A small class-conditioned image flow-matching model, trained from scratch.
Training: 7900 steps, batches of 256.
Rows from block 6 of a small class-conditioned image flow-matching model, named by matrix and row number. Rows with one number within an expert belong to one neuron, the router's apart. Each number is 500 + 40 x the weight over its row's rms, rounded and kept within 0 to 999. All counts start at 0. Numbers have three digits each.
Before each expert's rows are labels from the 100 images, of 14848 (inputs lightly noised), where the router gives the expert most weight on average: "responds to" is what is common among them; "colour at peak" is the nearest of a few named colours to the mean colour under the peak. Only what is clearly more common there than usual is listed. The data: pictures of board games with random positions, seen at a slant.
# router: slot weights (model.blocks.6.mlp.router.weight, 32x160, trained with AdamW), inputs 0-159
# up: expert up (model.blocks.6.mlp.up, 32x32x160), inputs 0-159
# down: expert down (model.blocks.6.mlp.down, 32x160x32, transposed), outputs 0-159

# expert 26
responds to: discs in an upright rack; nearly full
colour at peak: yellow
router.26:475461518544481552494526502464541501490491517535518473485397447483430469623454469452443531468494456432459454491519499528572580511509553571499438544417520523494462464471464482530518497531563472473473514502554462510500435485424535478476548486493510525523473519538526518513534442580536556520473478554425496498501468485522506557525523491432541545491515436472559518464497494474503527410517444468537468522482511548521544422452517433483507465413478549512514437506515492549459493536444551
up.6:469492454585479472539508466488507535444512483466519557490506459470547449479519527580410446526453496432496546411572589508548513567509517443476540522549503484423449543493471472459510562393504485505456516572544540513505469533521482427470500514455472451504449505556491507642458490500466465439524582506501502477524504462517447533510463541456532494520530471411529487522501453510500518514498500515535472537483419491484511539487551493532503571506532499471496485458505493534480504423458487
down.6:526521487553494578471507519477551472498496542555469506457470491529528503529518456465526467448510512484527402566388459505400610425465443603505448473462505474515523437487422404440544505475503534500527491475444512501477506425500535511526555573576546508533494498527533480488535500510541480527428489522469487580503498545438547528503509489491530519563511501485541488514456510481530539447487517518481495475492521467502535423450498400513530431459533532526512483491568485484503495490538529
up.7:502542486435514400491509476569498463501493513505547432447498565520485544469491478522498428478494471482487455543533436506481492545477449574464507530607546488551485447446492429492498512542543509448517601509522531503505559536514505487437496578491510482545463439455477502510517501481469575563564518502479473539567560484506477483477481515518570507543543436499543488481491480560562529480517532473481489490510535439546508534592426474431498484458499464607494489509505566494558429508516467
down.7:516549544476520516474500498457510603491548473529458603544563458410516438497574469469538604523475530576497552498533486487461480442505499467557546491515451499454481507464507484467567478486533587542553406503474527599562484490521540472551453463489525565496550516466464523484520523469450478523544466529548532561487467448538524464501480445489477482515514538462474455516468508536452460545435546504480520534487524606480527560445533536519497513508522472431511530468494497457510468484506453
up.8:490468443477525548519461523493495496445486489511518528510605485481498532491546494506509460391551495446549455450574594511441553530466520450499544526506497453470554478470457478465498464620473510415560492529517530467484546530502437508501455521544511527531519462538522513526512500432539440557505456550446515481502501460422551536573489550441457489512485538407444509462477496496491577495509450504440502419514461504483492477512421558482528556516539491518525493436487506479528452558493531
down.8:496503537499487550577484524518432546464474428522508511461522551509525475509556515440444499491458537495455495560467450481464455470383550537491500483535522572498469532515517538481519499452559496421476444464504503507473505479530577529479551514531410512415513484508514502538490464580450458490461524473598530592457513499515431444461532484508556491579486496500540462556494458498530504525545539462517551568507518537574529556512510481469521465498485422497516502581507531496531511441586473
up.9:487537474371509433478508531570480583475475562509468515553483534529464478415499505533556524471505505504527525453496475539506467490492505523496482490469519446520464497461522481506439467536509500543471499550505424556523519565529462502519414513466469458507470501505434516503521524485478539534545527466527503494524577463506501427435533502551552507455529496572540570451447474444510598569479454468489544595396585490496546545509460515513463562429507486488464470491493544537546532467511484
down.9:542439498567493498520581477402508414591488463498440578484543470506491536522489481507535534467543573442482512542541538552458538537549515494490473527528473506405512455530511538499523454436545537517446454483555518497486454500568493567458564495521496451553535512495549542461457551480522500482477540505493451528502444534490500515424477474424498490503465543532408485537488504493514464484462511620473536481546474494433494476502555474526472542541505515526503515486499430513530471615516504
up.10:500536506516464591503533466466461573542499502513492569492520480438528431427542443513464453509460443475530513528444503463441452494495461474525473450427491504446481503508495478509483528519507492596475452419545496530486460438485431520586539524532536530429488546436540497561536501431492494525501536492519465477565456500510521543524500474477445486504535541487501522505482645544454474482457504492482567460463472492517487437517432493458518482532550460500475527545431378502521506497456486
down.10:424510445545556509495493475490539531479512473475436465461438439528478514462546544454461490480590537490481489507530493504579512499491498465438535480571484564542484531502518476561512511579488510491502498535472533489487455519510496496479575444472471495581483493524518526508366497506476441505479500458470576521504453558458493433605474506466430426543446510427510488530499418518481539464485432476425472529533500529510521495469539560525501532516492430491593497510566559467506534482463508
up.11:489542460524469497512452438508535469483572482514457496475524510431457430494472473535487442500490510513511481560576539515453534460462552460508545561550558520555522488527457504438477466424426483508444487455502539520510520460563491470443449429568511517494432494499414441491527494526482518580554418458535496418510457431526465476447484511506501534493527498463545498512522515484509497459482475534480526533545475507482517445420480508658550497473460501482507502461561561470553512502453518
down.11:552479523567546514502498545439471528524493481551539584457492521436531516582516552501526538489496432519532565468477490478541491471509513470459497479493478454522518512481530472594506507447558569537573510489568579531537471551549581499584535481459438539540514499481501500482465559473468550439474514539565522538522555493500545476468497448485513460551460478465430506533563447492509509471548504432525421532512470533540510435529498481534517482533513594588521500449538499477444530546463555
up.12:494495541543465520470453514498468530547491506539433566566530612509578412498503487482431479550476451540526522577446481519478447475543528489514513477405523464460509536468502511445556505521538491534433481521475519473498462493450406559656521539496461586491554483443579460502542459475521548503490565488563446469477516536568508479534481481513522472545525492494508472560516578524467429532493504510492477515429508478485499489527479473487522507523478500499451455539494439488488530478503494
down.12:576500479465455526483557538549492502560526588479507522418488506432571517572485459510518506479523420477562472461455490487479512484589463586526407441443540469361488412459498487536521478528452546526548496535507514481480460493479535493443491504484534511424488533530459497474467541488535533507496497600478601455559514461460487434525456503498511500547499551488484509513467534502448560528480542538520492523497489451501570496548478503536478464536491521523515516499525432502486548528538501
up.13:480503542485459527538509526527520529508535476543481469528491551429517434445443496519571530449481523515517514496486540453445407442509573586491502479451550487444493497482494492478468484473461446459450478543528528494532507536469432459550604557527413521507522484499515556511556500542507525445554583472476497434466521542453543454571521453559519532516479520560440532486450515516511465510511446449494518482459504467485515473534533592527575556442522572474517477470523449497554518423540521
down.13:483551498478482481513460481403458519448411441521489525531496477522443539469451484413464510445478565524414555487499524483500508432483537473483547509555453524562547533547533529522418553414528446501498535496489494496468572510523516485499446512427448463508432509486470532422499524470482523533496441401482452546525425492511526539483484475461514496480461480453529479519485426535556450493466483493519452455576510526477447478489495484496455448543467489566513577453479582467531527551497497
up.14:439481497551475471528528503469548470465467465508559498510441430602494496530473504474497487536513538503507513516539518501546561593496482524522523535583427500517461533582569528514493525497468521490481479499482454468480510486454558512399537503468520447476459490521600436460522540533538491480481485440504578486456521500487488520464538491474448468435445445491432496485554387434539581512562457453516450501556497517453460517502509465515443512555479582466513538495518545531551483541501455
down.14:508495511436481558496578467525512457518537508477531543449524499541486520448465514459504452480422457421528517548432489538472515484504463517510383466471549554481498485513449496507479455484464457534500495536517464438545487513464430468518387514508530563386548523530486537516426483495569542504505500594464501496506502538513502517507505514550446487555498555478523518418467612503482452501416548501506477474481482489524531521459477523558499486539519524530554470497452434482460567484567457
up.15:490547507530502453499429535478447483586431523492445559508543505509564500580509494488527521487574568509551448498481464529506499467498537512462521533456527522451498456492443411531469537458492572419439510520496520525530536500518506556504485545480450567522537495496549501441526526452479510521480430461459454492463584489521456458478551434479563462502464398484482441591512450526522454516505470538478462525520501483609527470501545464509534520451476480492475510433580427501469478469509529
down.15:512467486516574499457456517617453515500534492599531473539529486509470490391491529460505520567456467451462522406472541493487515525472517433592535487562488470479530496548472593445496563512521454536505483484493460543506572483508465502471392464490570422456486502481414405515476507532497481493487527473512494478438497447471582539567498533465481534482488554468553503487580499465525453503475519507540516494533539446532460540537488526448511462511465508515485508487520517555536511521499469

# expert 13
responds to: nearly empty; discs in an upright rack
colour at peak: blue; black
router.13:541577532531461452464485413525480531462480444553474451504470537512456462474437498567479452474503528432447543532581515554473514498546549514428536489479571492469536490460493477455571535506500494466504484517502534468513501592555428460483438469468480516524515455526449491497476480544461490504481600589520531430487494477421413470548486437437503525517480575498514406491507580435516507471500537509505528496514499452469544499547524488510440474511486528541532493505517493498435441515474430
up.6:508505488479552502430522518486460512492504504553467491586420450462479465545452522557492487457409570458531476534502530496552526531439511507519521492441549454529543447483464459533520548517573493552454502558510520540511473470505532501521520509491402523509465513508497487506543492560549576546432445518516431545552511461535523532488495454433546445516651479542538471452562453507533448442552466467471491491463490525538498437430490513532468436448461509532560491496514528477451491494472512
down.6:526553562530461508424480485495546480542447549540484514510507529473468533541494506621501500457561496507479429518540528491490461466460482505532459488612469485516461474465537503436549429533455555508489529491408481568513475447544480505457505486455549503514480524532495485550420514519569483454551458512511519548542555532462522539486460460489443548518570467469522524450508524492485528500553455509518480495433472575403474567472500496550422437470497491518442463519518460568483520556538554
up.7:426547470469498438463460451526610490523487541530530436443460499480498489429513476532497509513450515509566524513474543494524471464502492549532492539529522480533434469511498515522458518515508466473498502523574464514529528550513477508519487489482552500560460536560535577543492498496463528503483449521481464491478448482465525491470548500494521496489490551608576430501452472444434518476515574557534505504539496436494525528468522448582495562565483498556468446407511487469536549389383480
down.7:513566468556514498544523552545489481510485522491466510529552600567554483470463555476454434431499492492490443476502467499484464631487545486477552482427508542579476504543522465506545484531530476515573519544439524501542497510510517453534524494486467535544482528448528427514523455524478500517448506599536519523457506446538497477492541462451480506508456465390526522449422517590524510485502467518536535491574495477497482483459509475471498538539491483493536598492513476476419545452436441
up.8:493445497529553461547507574497516460467503521531475555514497460533477532443505486494517525517497499416529517487453557543520393480486487542526450522480493494508496546523460471444443632443501422489479577493507436519530473568498528456512520479487490459383477531490496517511411559496423459504462554433510508554508569524477547486444506452479467507542537527488473496469515468467479535515442511520503413484490492515486579518569468516538555511459543486508483431492449499496506518414476579
down.8:502491425528462477501475493531518447486425510462574430497456517449546491549510468526502505459525531542527430492443387445436427489445571438495527530563529476521491489530507524495502515609449463461460483449515539425466530500540429534462530496483478503579446489488535501505495533514480548508543474507490498504414433510512492525520480563494539526463527547482417504518512532515516507463409533524512533516560564475537483511454541477469496524572534510507516509432475518595482436500481432
up.9:560523543450489496481520575541468544473464497496491604494508507485488515517524476527498468472459465565432464567514450568579491506532534477517508547556557504552508420500518540518455513558521518464471471506561566537516460446544454554525513541560476473508543511554499491486460552491476520514487449492491446381527455481486562530524511425431511603421489500489528503530443588498558465504458527508488507562494463475503484497505529519502492464503474500472497488439523451548637500520478475
down.9:507451531528539526503516466472429568489486488495490432452562443524453434462521547542543462524525486499468519443467516492461556486505502490446569426470479540504474569476534466503535493504475440557535595496473501572505540476478605477555501542527570521499459520594517496504486439472563418494495547452512495552546561464496528529500549538549550432525440552547535531567470448475484509507594521458460516488507498542488561454454482465485569512521479525531466459541482529474464489483533542
up.10:486452473551439494487445525451565506534551566474533467522408456493500485529552524430507548484508532497507463503494513522511497496502522499501526466544533458504546488480492491543474460453455509504467507461455471542474478526502478449399413531508519579529462433541495494548483417532520445524543400572506436492479481508475456514542504504540522535443559542605551494545509445534459557519585578481542516438480580521510473484474474476557458518545498514540564513545568468450522481521504531
down.10:537552521547441521482532528543515426526437490517486494485587524498567548561545503547451535461493531569545436464426450514447457465493462511476459486474491457556497474526517528537544443489488444521535552530489535462528462471511573521559474509497554486461547497495483470461541453475525502474444477489444525454614533513486485456528440563543457493561527468427514550478437532508531517512427464582499464537530487446540445559510441497503472485473464406493513463549523512481442529511440472
up.11:500489489502506491504505488505529482464510509461518513399537526518524478510600594570513430477508477408489554496501543563474494449503517464501404535568458535545437490470520491523462491480416576522481447445488488478509441556514524498444470534526469469515456476525493549509489504505453538481551549529552548587561558544473519525499529547543479465552487432465488520458494466489556415500433503479442549419560552517513486502572481517506508538434469499423439520471501525485450495515534515
down.11:510537532434468523485437471585442589537516552506510521517382484468462475523482484456497536547527487548502565509532457489494504510529498538454519456482445516454555452424477534464504552525553501453403559565448430521452518477488554521457534473477492436506539579516500495532478510429575432470493510441521441520508556460558507493488508459489509518498489498508520561499505550426549542485557541510547484575463485536556466461507506518545514488481544583500492481525528502567543457474549533
up.12:464468486511523524517483514494498541510514445576406546521519535484469499550482465440470553515464485481438467557536478595450475536484511470538458546502541522444490458469502521448482497497412443498499478460489527490516469466528438504525479493571456479568520455446503401500516475484531497546439490530591442451586452438493497493512537435556544552466475475503488516544470543491460539465448510527475539402502493453579563491477510444478451462446455507517494471431506506467492549558500421
down.12:434519560417501452480467503524446473405529482448507442551443485486473463436486456444564456522475484506501522539486539507618544468530534534458601454420555493489542529480455509524481485539600498510507455553541535545519523495455512436534507518518510479470433530542465538433470519495503460507521537492459506521404523532487425449538502522453482482470482505447511493487469478469540569497557510501522488500469506522475452498495492500498551559529555493428483584469526467444447486530441445
up.13:519449477452575539469507504511514508538422551494427411497527529535531522490529511516453512475504481497518500491489543527501490490529532520511575560559456564515488509464468491553493579520570522536466488564520492521482486551474515514529438589461456495504542482524523549533519530434534445472488523492508516529560586505523423570453467535483503515467501509521547438517475482473463523484561485531589426495462536540425466470517594491533495496592455497473420522439545415503478510468457424
down.13:475515438593560469525517578571508452461514410516424495502454471500457573523512546467455507497491456497570567478462513522471504522455414563504478485486526457484488517515556453515522481527523478491562559497440567471505563507529496484503527489499528490486545515491480554466466490500536487543566496532449464437449460539441479481541406471536554493496483514400508542460470525468528502523481552494409488473513498455518470532508384526420518438492478531485555512474478478466527448566523544
up.14:504559504446469496515466477469428512510483583472493532529501442437469427454456511470513558450557535477572478550450492516489462519478519467414468493478576499563492471492577519604476458475483496520475456501511517476536542429536488500511502522565441448496548458490602455473484482455477530597566425495569535426524464516551529492503439515539513461538481457472494481407493431499474574500466454508471446523504536512542472569515460473523485463487512499487484488455513562534536471485477504
down.14:555418558510511487503519477541499488474505490454508483521553536481552533478498447497526484571499479495456497544511452466488497505526538579523504515493477423465591473516497446502547517484448535517553529487572568462491456450451512515417499532486462514418519569481437448477459578500553523443478508475417444533526487571491480563531506504520479586503512488484463497620581562506448512493501468580517590495496454496428529444459457498526502504510463512501468532521457427525513544511523472
up.15:465459518471496517493549516526498504511456506465453419512526461409510502538521422491444500480413560508553376517555485456522447523461486522508586557493507484496532448516508457505504530443536441538527462401509554480548527513502538513506493498477470493525462481475568482482499473466554511506473468491417468426502564507526484523524498511512525431425570453449481547467522487474531533443560441535535474524495466459568549495491544509445520468559568464602491454436525475522518497445498513
down.15:480473523507473558492485546467513577544511560514436479462492446487510481389543574456518511537535418493500554485490506442527504490525466427581504519458480460575485488560519553512478488520497496469478482545594504500480509516556473500629452431577515509463591514544491491549517548521475476516468503514496503492483425431421492438536473515492522560460485531495507543535482546512444518486470525460429441499563522513565448501542496549460538468508490516492550488517447524470473448444535537

# expert 15
responds to: noughts and crosses; nearly full
colour at peak: red
router.15:498443518518507530487493500538482543473544560409463530526479459466507477462488506546479511508488507441454518517583462498546582508437510537438494440523438505452547519561434469488498553534468549482449494507524495462514466564551494475490531486506481496505508577567493495539478497611469509476447577473498405500476518494483417505480520425463445433517453561469489547556497609496539468451498510538543473571473535499498533428482515540470441454536467494563533446482556535555471493499499481
up.0:534534514560465529521529471507581497492523482524472491473538421488463474498492534531452436491467599395512470519504529483494518443468539480541441532474482502541441470434537515478514477455531486535506439537517530507489509490500512499534510502462516519503485464516510513532487512527426465477485486478437488480538497441476508527502476466532478569563520502505641478451554551429431527444411503538509473563550430522491530602540542482552525475545553475588437487536503480539451440431470522
down.0:491460448491552510524488521560493546457491462551488522465453529469545544519507450480530543511530467502449533569468552470447528545543516496455555461501448501492530533473498483461513546480534444455577515525541483475488503440450508535463529524543474502466422438532522522504490454511567518441614489568497487471523430507598515555487525519450559481517438523544481477461497466497505478501607466443521546502465455480576507402423542458522464535453463569431484559466482480525492549500527489
up.1:465540502531576455559451469470474482560533413507480458470529547559504515454499539525525494523526463509556480516539499556510494492502510536573492510517592502445522521500525467493474465411430433496531444486496456539490500517529488510537358444475505502437471480462462482523474503470444501480539537473497585534549460458533549491471491486561507479488519495534538573473519502466431515505418506518474483430507569551467573551473532476497500521490447564572449485482408540462546510487563489
down.1:529459531463467531516467465487394455552478460486574488499567553552577453479491502477499500482578470448549524503561468516503524469500494469547513497493530550493517469475469538504469469464443519545451541545459438526466451566524490433583456487534468537505505530476504478505504456472486480537549494517497497540469528517495515469561494471528507483472603492513451438545516505481406556504442555554464547510532576549373499453558569490522560495471566557496564524491511499530539457510503447
up.2:570509529501513481530546536503524472511490471541485510493530460517497482548434479489489435473577515483507484466438494436428556583577525470509475508483486531513445558443532562496568556509562505560551459545487529540537463395487479517513543509511496566512529377542457513505450477515497463563533436509500522474541497571502555586551535535465511548480546469482480427496499489521507522565467508490489511510544458511499498563512555487456544482537489417406515445553542457470459489462468495
down.2:461544510488452531501520551508560553460598535504416455552478488481440525519527479455489534511487491504382480520451526487443444525479516480468411487447467455502431527496529495509568447569498539492524522480467504449571518418458464467494581539511488463525597501522477509491536577544496436496534484422421511527570496481514448552450477507484413480524485521512510540515480541526517457437486529464568426497509485500512480565510456558461469503503487493486443529517453496529467441508519517
up.3:547520483486512493532498510535581486391501563535547521553437501477503449564487562476491558439477563557490522526565517528494468471482479598464490455434470528550521456521473463498488541533485469459487509474535546503463481537475553501412532533490513523601430524503527495471453498567427462499530488500487491437532453490462509554473527417419496534491448444517509455454542515521561521501496494454478513485489415460545488478505480515520506524538494496434478508420525461519471525458403580
down.3:491522540514424527518483459485525548515338523450463446438483510464463513493544501529553485451499442457585481532419516550507484523514467498520523529536536493512462519441531540491512483503488505452529574527536495447514495455491503534513529462475471414453513464506545546504565482464527483463586572519456505613596478496537526502537538501540493499526518532522485533601473532416476518497527516503557468560513483528516489531499522511509549547513570485561449460515481511419485489439524502
up.4:514466571518481475500453484444491566565504544504531510488492512498536504468510506531586524501496485520513519544532424612512460544526522483524445493523535504497527479515540486566442434447440519484459533498542441560414508465539460464524459436520454490530516467454459458544499458564473517493428514481532486466608477515525598511455498473520524550447473470499489543480464475492493500539510515489497568541468579558422446490474457500532478376529515575493494517476526575483558484539518495
down.4:471517520422528492521552466554467460509485495541527513484494536548421499496532562581449511536478497565471549476505456467451586483508479520454516569527493553502501531493584454481449502529483467521463496484422476395508467511503502499495519534473492437551460467477514499541534405451499520459488487496494547489491463425488462497545520497540538580587435525482488466542532472474516558507586508537452571506484529478414530534480473476530485504475531487560418505476551480434505524394549531
up.5:465558481459447572466422552543465421476447517497500485516557607603516467471508569552472513533498464525494541489546510494547490443507516535498500514508512514542498414409490521495547495529548491492592476490456542454488492439471465516505482574512529544575503450515500491522511478482525473517583452494421540491424495470492482539532451472475471494482505555518455476485541486475505525395497496532496533501484501417561510521516570485501562520493422526540534537472524460598513478494537469
down.5:515541472547488460562541446446612520511571516488527397536539365524537460506530472482474476455518534488510483561492550497468526484501530461520491468397499488496472489548459516484507549492511498551499567519450485552431476500458494463555544438520496415484564559566463457452469463494442466544535507449498479496482513481465464518498518574456441523499503513458463490449481586502469504591501529500476469482510484496468510557513470534452545512560542469531446506525498442492460565536516544
up.6:517576465482558522497476448546523511475489437515524507577553506435489560476452480532548523410472510522568490488483542485473409523471516498545515469520510499439495519463502514514547547523499496517538567443512510453431527493489501550562540452555493485469488465513468574471475495436486485542515437502491521454498417530495527497453424459555445556520518525497534468498494536521485454503484499484476501558561464473546488475470512557537597550530475499448435521476416505559408519417601473
down.6:498476547554573529508528544502474501524444486487522508428499491572472502537497505479520462533528472547454486545519424532542551534496497492422530486489451521547517503506546491525535487530501427468380545475501550541549553458553486459495485512452483526523504490488497486493500468553529517473434535453557524554522502466477502528484496553504450517518464496539479472463487470479485507432608512531570464468544556514487441412504419439499475495529562451563503546535548616507512566503395555
up.7:485535463464482553496431472542507488459450467529482527490490518555498486453513515511516517513456466490471553496463454498423459497481525568503461555529506517546413528458540473550568517565514424428438552489524525525457562481493492492545501548463479536509479477530461523502472502489482530525569508436458480591541518493451583535491519466459549514541520583540553505469509516486561509535439591474524498457443537463439501530571522508499544485477559529611447420467435454502498548497480440
down.7:536501540470519488518558504478568502576503544468464483481492533513597482548544496477494473436504547475559511539511531518474543488567420438453524536456523570531521490455504519497541496500553478489618428495496495471545568564470469556500460482511539486527429506541507541531556537442513537528441466510534545393463419445531443473488466487509463508486471431467500474497462441498443539501519481450472474467492484551518436490452569473523572527546537475494446533550460560478534482553506471
up.8:464500541514509428542531492526522493537487431534493524468519519520520478508516507498518505527499463457558558528506469497532476591594462488558554526442498513472516486567428556501468502487510447531597472508498541547548552460437491513491483445571504489493540498496466482519479496418426456593561482501516435549463448449485494469488509517476455513492556497510459548510466490481451586555514559450488528492562407425480478563524596494474539510516539500467513498400509477483484545425482528
down.8:529426573394487515494486495539453493472440452531523442466466499543464492522502516411506514430497455559454491470496443478436517474501490572475398492475537496550476551399524505494543466487509547513471450490527544513518497451546482435527493554476494507505499447446520489465468475529506551443527455542502542500481570529469537484506445549446517526513539498515514467514570518510511530492512583528475481468544526575544547458456464548468526501469455456486517466586456495449500490614421476
up.9:527467490544427501460509503455466592468486452539507511485523496519456503497499491427494445501536491481497480551473539473497536568570509452533512456538503524477539564446583522490512513460503523464472529576490494448545428457509516462457530453509471454524499535529453538509500507472509513460455556620463480551495506546463561514470565478541534534423466477573498556442463427519468462595488484492533486488493537492427531467511569566528479441489569524496496548589426495538456495515484440
down.9:451476413449430533480537541467567490521437490508495472441549430447491496521506516471477469472545458500459482526495471556469553458453445529558557476491561522507456570491470515438510444523525530480497445445450546516521474488530554516528533529499596537429501568539459483487474497430506454518519433527461542530456536564502403425503446451435511459526570580511504487528473505508525507448493465535549538517482441512499522531480566474479495568500424506527524468519427441506492460501500515

# expert 22
responds to: noughts and crosses
colour at peak: pink
router.22:496472497534498505538508540451453456534504455559529537496532474494529560493455509510521512465476486522567527487508549486540542617484454526528511521543465563553435507477509525474493482400443499531494496559522480527510494509534526572562468534496546473399559489555494489536482509417507527557530479487416607507492442494516549482553501537499542492484487462522394536456548594485492486434462492462472476577479449544478557595551514515502552532460498493505498480506431456492544482538491487
up.2:453508463435463570469447431464587476534482452517501487476547526462519485457502417434522532485462521484462493558567505427526500444512499483525561472411482524514492526533524548449466558572521508504480477485416489402499551488536516444509555468473431449503490535433471465469493507478516491496523476486517554557568466529511534424454454510473502510525402508487573499546511495505489503494595499435514486520521499488469498507398449436499514450473518504431531503515497543490537514556472433
down.2:466478478492532468541555569522484486507481585507443529538493506503486462533449495505583474485570499451553463498577510562456477508522559450541480499441543508525454535490491528545576501468516526463559413475479519515470440496527545433452487541473499539530414510550590569455536570562475440475558542450549503486529518535436496457512483482529527522465515515540519472563584445547477518520549466553533475527463486430494487468518513493526491478501449411470458565508500440493555482460546508
up.3:380512530541491542457532547498528436530494509410504513516519443449512465540501468492507497454514482447556475506555553552480462472543507482558532530463481481539497450495446523484453450506500431543561540569546435555529460452416569519560499521506539526429517465508454511463521488547545501509474483441416452483564433504539488521475514455497495544500547463542499456443507496482448534515506559507439423494504459517529517612526512468545531451494537433564434529473490489494510456469491499
down.3:499487450567469488558470502516475536572484523526486500552494516460545480537525478561469464544495586586556540537417487503477484474495491547468488530511513498429485575572504450481431600512485521457495455496556513466551501558558541505471463540435433497533519543538497458473536498483547491560584469497526536446483444428547554549505485447500506477439507525461472505552506513448434477462466560469520557549528470460481491401535479572458497511483479519452590490519471526527486501526525481
up.4:533553489628466478508548573490490477584437443551455558508506476466525467521574524527497510510449464508536467451526538504461482538477450497508571470484559441529497485548426482481497507465435515521507544444497586554549528477494558538580486510509437499417459490470483468465436524567498404514456559566460511480524471502488520481508515549520501516536528473476505486476530507473518546509441439499468495503453487474483546513505491475474539411464574526510481443535457493497471454480542604
down.4:476478504503515454465480491512541557446505514491607496467495440445525505504404528442500432450547451515581529511417508443558490526571486561554479408518504554543561550485557454497504539537383471433495492521528556533458512538462502471486496462514524537532513507510491530509571488511457544563541521452497513523450499546473436526522463462532555499460509526535526479470564533487527489500468462496482486507485434510491479472518490550452498622519508477550548474426442505461475478437485500
up.5:472544545474529468490508494503506458545511588495469482542427482502474417499480482543508551538494446518443480425505505533505540459527483518482496432523548462524482434469551512503575532462503455497541538545522514534500489468532524535503517483497492510606564519527558500493544568507546504532530505473554480561514502518513503482546565499471475484476532518530519500439532522493494459472662425513533497510492569511478453543504403483518405440423451537487577458390501492523509516517518475
down.5:518450399500484442590460591485490490596513466537460439509508450457491544438461513536499473470436503451548551607477509458439537481487482460490503466446466443516496485539518481400489463530514560497510535486535485483484499501495498539485485492451545546485497491468485492541467507521590527591491517435495480505417516477515489507446446430499432519552484461518513481481452482541498558468528543507402534501551477436496533515543542495485444507556544454539502525462547499502505575491541545
up.6:416503531587504556500492529466466439510494524549564492519544437463488463517507492489536569466537458529532512510413505459542425384567490503467464518434515467445484527555535473559472481533455511516553503536494452466500556588527553509539520505490513501509440493519548494511456523490498419532413553527524517487491494597520474540428552512549537561460469530516476481496506464436453483438462511527460433578538501489516499554492521502560487533470533458521451441534483530524533533469450508
down.6:505440540520520485497463489529558443457519388520458558503554513514479479402481478605513474589501459571508511440505556594438517482487509546528506515549536507529477493455473472439458499500522478470434536487467469448492440443505468575574534486497481492461455546551512498486529481505534516491489449555504501565542510482440508515520514512458439484538430472527492436537568555472515563444587470460502460518532535444538537484481455476431515515538438478502474490538464504499503517459544560
up.7:499536508566482472494507432474478466518496486417429503470584516464516473501530452471508512489507588522463519588536517556477532478485587457496473481449495477472475534518504582540532553503498483517423378528545441507491542562524530461440521471485458544458432477496493550519472521534470534454483486460473443433581498490518463514488469491483506535530537481498553490429487423459494546542499479513545536504513559506560528535473488568510603463450565402463479534523482518481471484483464529
down.7:441506477463506506500525531568502513434534469555464587482510471429489469495469469540487540540491534538446563490434453509527470484474465538497482499542449477489472499525519524506551455474457499423555520495504473475534516514487470524455486471573534511587549438568482508455437515549492559451509498423552536454475467481500502594517497463455557522439518516461550479485564437460532430412542529489502507482472494374581474482492521503497485516484419475498450523446512481537414467525545491
up.8:485530453476597446539473515497513524526554465488487529484465534563482468487469580532513536468595461467494430497452443476506504473522516484526467545526562484561501499491481417516551460473535437529530482529493561509567452516519429501533526543474540454496530537475505460517492448484449464522552575560526455513485532514500465505472495517540541532588578456472521519509430443479474456563450457513494485510564528524474476506547520541565392550497437490591490438533452489510556464535527535
down.8:507507472471535523504493468497488469443467534502488485429464495480493501529502488479479484492513498461503505502526477532481477502557461517576578492440493475543505432481490474511495516468509582574473488459561459558444484519511505457498514461491470466434501487493466498520515480473483504488429595463516500590577503459504505494577518599506510527564439558515527526452449560494423606445543458489540515446540524522414518498427468503459543528581604477510489481581533425526531510454502436
up.9:480500480434503541517475506523494474470497516536439416547587525524465544476499498427539497473499446513535473589507507477450484495459436468486484498465535527552487513533555555513550516539468547510540588505452492516473558531522480517543436468487513595442555578489505484417462513479553515547547526440558499562425474554490457513449489489583475450464490558541486579469473539503528456506482536489493520478471507471552494521539501464536512568518440495445459492415454423533512452460537467
down.9:481516473493502508454526495494494495543486466539594562508408450551457508519491501545471502535541523504460524455545470471542520499498574469493442563524480515472526437548479496478478550479545492554445480451521489491538511509430460552461593507485495405521448459526523433538529495481432443426461489542438524508499572426426511482479527513409537461525559475445478444548462415544523512497491561475549440554477486487469540536449482508520488464541485490541538574542553528471508508532463545
up.10:534517512537489500481418505471496492511531528468481442519488506573517547491454502464476447529539537510478557508448448519521505507594475497541435532470516472588498501535540552476489532469444349463472537529471475491522516465422479461448438507572489458573490481412472461524494541517505491561506502511469477502562509424520534556457458489559457463465485486493513457531486521476469569455460479518554539471478481471502476510611472464455474478516520570580464562467524496411523495468466483
down.10:490478481460575517501496527468550531568474526453453540498587535513510508458516510418436456595440452500487447597537517469512513483465543494512520588525518513490499499500478438465445570528500415489513511488453524582511532522527454423572497548555461493466539446497493472417447479454591496542545524464520474518484553484495468502471466500435466422476569483462498506520569518564526471496500541507449483543506500543466461421493493460501467506482531439459481456495460557544526455497514482
up.11:455456463559573441410434426514558471492475550502422492483488467506529533496475478480405482422507504449537477480477505451495549477491491493529483458449469477482476526507509486428501503546480411506526480443525443530457537505504450483513392492522475456471484523501504561536555497498454520473504545474503491544475500492538465504447477558533500595483575534526586534498521464435474447473538495446508469491434506567529582440542574514556524451456527497509494530494551527505403482509479500
down.11:469550440455463547557529547452428456526511503484522476531445529559508530506493549527479499481446513457574463502432504530529455543429427490450500542460477546552535474467528484529460481471479534550543568523464509496508517482526437556554489505483540484484450474461441502517479523446583427557469511491471531487498467515497561481556553483562429489430462481539466504535449549518492526530478459559525534495564493477488423511487563539600460551514490492582510457461461464489569495555537434